config.yaml
model: "contrastive audio-text model"
dataset: "single English nouns, adjectives and verbs, spoken by a formant synthesiser in many voices"
train_examples: 78125
gain_aug_db: 10
time_shift_ms: 50
n_mels: 40
hop_length: 160
input: "log_mel"
spec_augment: true
win_length: 512
tokenizer: "char"
vocab_size: 29
loss: "softmax"
embed_dim: 128
encoder_arch: "quartznet"
encoder_norm: "batchnorm"
encoder_activation: "relu"
encoder_depths: [4, 4, 4]
encoder_kernel_size: 13
encoder_stem: "single"
encoder_widths: [128, 160, 192]
text_encoder_causal: true
text_encoder_width: 128
text_encoder_layers: 7
text_encoder_norm: "layernorm"
text_encoder_norm_position: "post"
text_encoder_activation: "relu"
text_encoder_mlp_ratio: 4
text_encoder_head_dim: 16
text_encoder_fused_qkv: false
text_encoder_bias: "all"
text_encoder_qk_norm: false
text_encoder_parallel_block: false
text_encoder_inner_norm: false
text_encoder_drop_path: 0.05
text_encoder_positions: "learned"
init: "orthogonal"
residual_init: "none"
optimizer: "soap"
beta2: 0.99
lr: 0.0041
beta1: 0.95
shampoo_beta: 0.95
eps: 1e-08
precondition_frequency: 25
max_precond_dim: 1536
one_sided: false
adamw_lr_other_params: 0.0011
steps: 13600
batch_size: 512
epochs: 89.1
lr_schedule: "cosine"
final_lr_fraction: 0.01
warmup_steps: 270
weight_decay: 0.1
adamw_weight_decay_other_params: 0
Rows from block 2 of the text encoder of a small contrastive audio-text model, named by matrix and row number. Rows with one number belong to one neuron. Each number is 50 + 15 x the weight over its row's rms, rounded and kept within 0 to 99. All counts start at 0.
After each neuron's rows are labels from the 100 texts, of 14848, where the neuron reaches its highest value: "fires on" is the input token at the peak. Only what is clearly more common there than usual is listed. The data: single English nouns, adjectives and verbs, spoken by a formant synthesiser in many voices.
# fc1: MLP up (text_encoder.blocks.2.mlp.fc1.weight, 512x128), inputs 0-63
# fc2: MLP down (text_encoder.blocks.2.mlp.fc2.weight, 128x512, transposed), outputs 0-63

fc1.44:51 51 67 71 56 69 60 28 52 71 54 71 30 38 38 51 57 47 79 62 69 47 47 63 46 27 33 63 69 31 34 57 64 53 92 39 49 30 54 64 18 85 53 75 53 42 50 47 72 83 55 44 35 52 35 48 42 75 37 41 54 70 48 49
fc2.44:43 60 86 67 53 48 56 51 34 43 22 71 70 72 32 56 44 47 60 54 48 46 51 45 60 67 45 47 85 34 30 35 46 50 41 43 45 47 75 29 45 92 56 64 62 46 47 46 75 86 59 60 47 60 37 43 42 52 57 40 37 47 29 59
fires on: "<end>"

fc1.401:56 36 49 60 56 66 39 84 77 49 50 39 55 21 43 81 43 53 56 52 57 09 55 73 45 69 42 49 48 41 45 46 55 48 72 44 44 65 30 59 48 21 47 54 30 49 75 35 42 50 50 50 46 50 53 41 40 48 47 37 59 73 40 40
fc2.401:56 31 45 42 60 41 50 38 55 60 64 57 82 52 45 53 56 71 43 52 47 53 67 51 39 72 58 77 66 43 74 56 83 66 64 37 03 48 49 16 36 57 39 49 46 65 48 33 45 57 60 16 48 43 64 46 19 40 39 51 76 75 33 41
fires on: "s"

fc1.269:38 37 55 40 60 63 41 37 43 44 70 46 37 41 41 29 56 60 38 58 48 64 75 58 48 79 40 56 59 35 45 17 49 55 38 45 53 83 57 71 54 71 66 64 30 61 51 50 70 41 47 66 80 46 35 57 69 50 92 38 77 47 35 60
fc2.269:53 36 63 39 58 61 53 68 39 68 80 82 36 65 94 30 51 52 47 68 60 50 36 47 49 55 45 52 43 44 46 20 67 38 51 70 73 63 68 53 36 56 84 59 49 46 51 45 80 46 52 67 53 38 41 69 70 60 73 30 60 58 37 79
fires on: "t"

fc1.97:59 50 70 51 72 33 51 56 65 61 53 62 43 41 54 22 46 63 32 54 46 40 72 55 26 58 56 57 37 46 71 68 47 35 39 48 26 45 87 82 02 57 56 42 57 45 50 51 37 20 31 35 29 79 51 36 38 52 39 12 37 64 54 56
fc2.97:46 54 33 63 52 38 50 69 46 49 56 60 51 52 43 47 63 51 44 50 90 59 82 71 56 35 55 73 57 43 53 39 77 53 53 52 63 49 55 62 51 45 69 55 58 54 77 70 70 23 54 30 45 43 44 57 88 31 42 81 32 37 74 21
fires on: "h"

fc1.465:58 63 41 43 64 28 77 43 71 52 83 37 39 49 39 57 32 64 68 50 64 74 23 46 56 19 42 45 35 82 59 57 53 43 40 92 14 40 59 48 59 49 57 46 64 49 34 42 40 56 42 64 46 75 49 57 40 50 66 14 19 66 61 71
fc2.465:26 43 34 42 42 50 49 70 67 41 44 30 46 40 36 67 26 67 64 42 53 43 19 32 57 57 38 33 58 64 54 19 29 33 64 45 43 35 52 34 66 46 52 54 57 66 32 43 51 73 56 38 60 63 34 60 36 50 69 24 40 59 76 69
fires on: "s"

fc1.361:32 37 43 51 49 62 51 61 66 58 17 85 18 37 25 57 60 62 41 62 58 51 45 64 60 35 71 51 38 12 53 48 64 58 75 57 58 77 60 42 76 44 45 41 77 45 49 52 52 46 53 62 66 57 60 39 29 59 39 34 55 52 41 74
fc2.361:43 35 52 55 63 56 49 19 62 56 36 73 50 38 58 51 31 45 38 43 76 18 50 31 84 49 59 26 54 62 61 16 38 36 74 57 55 46 33 61 50 34 30 34 74 37 51 29 28 51 39 63 51 44 51 51 23 66 59 52 66 55 16 51
fires on: "a"

fc1.480:47 61 48 74 62 52 55 44 65 52 57 45 42 32 47 50 59 48 58 21 64 80 30 36 50 28 66 35 47 64 63 55 38 64 60 88 43 79 79 32 53 73 48 36 52 37 05 71 50 62 48 67 48 76 27 37 69 44 76 48 30 54 44 45
fc2.480:39 58 35 50 33 34 89 60 68 42 57 46 69 42 29 43 63 69 65 31 36 41 34 27 31 41 63 54 55 69 52 41 47 42 42 68 68 73 59 41 54 65 47 59 39 44 13 74 55 51 44 35 54 63 25 22 34 57 48 37 37 55 47 40
fires on: "s"

fc1.429:63 54 62 42 53 40 53 70 42 60 54 24 28 48 57 38 45 57 38 60 67 60 49 54 38 49 62 52 45 45 85 67 46 19 67 45 39 55 63 61 05 61 42 44 42 64 53 62 61 36 51 33 31 57 52 37 64 47 40 14 27 74 70 39
fc2.429:70 39 83 43 58 76 49 83 40 75 42 60 46 54 43 52 26 39 52 83 59 37 63 57 49 45 64 49 43 49 58 42 75 58 56 53 58 38 61 57 28 48 36 33 40 27 71 51 63 44 33 43 51 47 43 45 68 62 48 35 20 37 84 40
fires on: "h"

fc1.175:19 29 50 20 46 60 45 00 71 47 75 47 68 53 46 57 78 70 36 77 47 78 66 61 53 35 50 65 32 52 15 85 45 53 63 57 34 35 64 52 28 50 51 52 41 52 47 45 44 55 32 62 58 22 61 38 46 62 52 65 34 38 58 40
fc2.175:40 39 58 62 40 56 44 31 43 70 63 46 43 76 48 50 34 47 54 73 71 43 31 36 56 40 76 58 35 41 20 68 43 32 59 74 54 66 59 58 34 78 62 51 42 64 41 67 68 49 54 51 45 52 45 36 72 51 32 60 19 57 62 48
fires on: "t"

fc1.510:24 50 64 49 51 43 53 60 84 44 35 75 49 34 26 59 24 57 55 56 30 18 59 46 14 48 51 61 43 49 51 45 53 56 42 53 65 58 45 63 49 65 33 74 49 33 55 59 41 71 35 55 36 64 68 62 27 40 71 50 59 55 60 50
fc2.510:45 64 41 64 59 39 79 67 57 21 55 54 50 62 39 26 43 55 70 74 54 49 52 56 64 61 63 56 28 47 70 48 60 26 29 60 56 72 12 49 74 41 38 42 33 58 69 44 49 56 56 46 29 53 92 46 47 29 71 53 54 87 39 45
fires on: "a"

fc1.392:66 27 69 68 52 38 47 21 77 45 57 50 68 56 71 53 30 59 45 60 41 58 43 32 38 48 88 21 32 65 63 74 44 29 63 40 55 76 38 63 40 39 46 36 36 94 64 41 45 37 65 70 68 54 62 48 42 48 75 62 43 16 30 42
fc2.392:83 30 56 48 64 70 53 35 70 52 48 52 56 78 36 52 63 33 50 41 38 58 50 20 42 54 57 51 43 62 54 54 35 38 53 73 39 37 41 52 44 16 28 40 53 70 33 58 65 40 72 62 47 49 53 55 57 68 38 63 44 30 29 43
fires on: "h"

fc1.257:55 38 67 61 54 57 36 25 55 39 46 50 66 67 38 52 23 28 59 70 49 64 73 55 41 37 61 85 47 65 68 48 29 43 46 49 64 21 61 46 50 28 46 59 45 40 55 59 57 83 44 50 81 62 30 55 58 51 36 33 54 39 48 52
fc2.257:53 51 50 31 62 68 79 48 81 41 51 51 66 51 64 44 18 60 67 69 32 40 62 69 30 57 70 79 33 38 58 49 45 59 22 62 67 33 73 42 84 62 62 54 70 41 55 50 81 77 53 66 51 65 44 87 58 72 27 68 30 49 51 35
fires on: "t"

fc1.352:36 26 75 80 40 42 49 51 63 31 67 84 52 38 38 50 49 65 34 66 39 28 61 48 40 54 44 57 40 26 89 61 59 41 55 47 49 49 75 93 55 54 60 46 60 54 75 55 55 36 58 52 16 47 41 40 54 47 41 62 67 61 53 57
fc2.352:61 28 60 62 24 36 48 32 51 45 34 56 50 48 52 83 41 69 42 37 39 40 31 40 41 50 58 25 42 40 68 75 67 45 64 53 81 73 59 56 41 60 65 32 40 71 72 47 67 21 68 53 72 76 34 53 51 75 37 57 56 57 65 59
fires on: "h"

fc1.281:40 52 48 25 54 65 66 29 69 57 74 54 56 59 59 62 51 60 39 61 37 54 41 71 57 09 83 63 24 69 33 69 51 31 73 63 59 58 47 59 64 31 51 30 60 29 74 67 51 68 30 75 46 28 64 27 59 63 24 66 11 62 60 21
fc2.281:35 35 68 34 46 74 60 49 52 70 65 40 85 71 24 51 43 76 49 78 50 26 65 80 60 37 60 40 24 73 39 56 47 58 54 62 61 51 62 54 44 55 65 65 41 29 67 60 67 43 24 69 78 43 47 50 53 55 47 51 42 78 92 20
fires on: "t"

fc1.358:42 46 67 39 79 65 29 25 53 41 84 30 31 38 61 57 73 58 39 40 48 64 44 35 68 34 48 38 47 60 50 62 30 27 48 58 43 52 46 60 54 79 35 52 59 53 38 85 47 72 37 63 57 37 38 46 39 78 51 58 17 64 30 42
fc2.358:42 44 55 41 52 57 53 51 47 63 51 55 43 55 52 67 72 68 29 63 61 41 33 13 48 44 51 47 56 65 40 65 40 55 76 41 41 48 68 60 37 49 60 54 60 56 81 36 47 64 41 29 62 63 39 11 43 44 31 34 58 73 60 37
fires on: "t"

fc1.184:28 65 74 59 28 68 45 49 31 30 71 39 39 42 33 50 79 70 40 57 56 58 38 64 53 52 47 46 65 50 49 42 45 70 38 53 44 59 43 67 32 53 39 36 50 52 56 43 54 34 10 34 54 49 61 31 19 83 38 46 58 52 55 58
fc2.184:33 62 34 67 48 67 62 53 43 35 47 41 69 62 33 54 84 33 47 54 60 58 40 66 61 40 57 34 53 44 51 58 52 27 50 63 59 69 51 46 37 10 50 27 71 65 49 49 51 43 24 20 90 49 20 31 48 83 45 36 56 40 52 62
fires on: "<end>"

fc1.494:88 50 34 59 61 55 68 48 88 40 79 65 46 52 58 54 37 48 56 23 44 67 47 35 27 35 18 28 24 76 38 51 33 44 52 49 77 66 42 70 50 57 39 51 53 56 42 53 61 47 55 78 54 53 35 33 46 31 66 53 42 44 38 48
fc2.494:69 52 59 56 61 39 45 27 69 43 50 35 76 51 45 34 60 74 59 73 36 25 48 00 26 61 53 32 63 54 70 17 26 63 31 48 65 58 43 46 51 61 45 55 34 32 61 42 70 52 75 83 46 35 43 42 28 43 37 61 16 24 38 67
fires on: "h"

fc1.5:34 36 52 44 37 63 63 51 66 34 39 39 57 54 23 66 50 57 47 70 40 38 48 46 38 37 65 36 46 41 65 39 27 36 53 34 80 78 62 92 62 32 26 49 48 38 59 56 24 57 33 54 45 37 39 58 53 55 43 21 41 50 72 38
fc2.5:63 51 50 41 46 76 40 41 38 52 45 51 92 59 41 71 67 31 42 65 42 44 46 53 47 47 49 24 56 63 54 61 61 59 46 59 20 25 28 55 38 40 45 36 44 51 72 17 54 62 30 47 73 26 44 82 37 57 44 40 57 52 36 30
fires on: "<end>"

fc1.33:22 70 59 71 58 55 43 55 71 20 82 69 40 31 45 39 47 69 71 55 81 48 64 40 40 56 61 34 46 57 55 41 61 57 72 79 37 52 42 67 40 66 55 51 63 43 33 71 46 62 47 56 49 76 83 41 46 73 59 76 49 54 67 42
fc2.33:56 63 25 57 76 36 30 69 61 35 65 70 10 54 51 33 67 40 62 77 46 39 41 35 16 93 46 52 84 68 62 19 66 53 45 74 38 26 41 52 69 63 63 30 64 68 53 42 45 59 58 61 60 48 31 53 39 58 51 50 59 66 71 28
fires on: "s"

fc1.7:33 76 37 41 57 99 22 43 77 16 78 43 49 48 54 49 51 59 44 35 58 49 42 55 47 72 39 39 52 56 48 32 34 33 31 70 26 38 48 30 49 52 41 54 59 72 54 62 36 34 44 45 68 70 56 52 63 73 59 55 43 47 57 34
fc2.7:67 47 47 60 59 83 26 58 27 32 37 48 51 22 29 39 37 64 22 57 55 52 40 30 62 41 71 66 26 44 74 48 50 81 61 57 75 47 75 58 53 16 73 52 50 34 38 80 44 60 68 37 49 29 45 46 66 45 48 42 60 43 31 39
fires on: "s"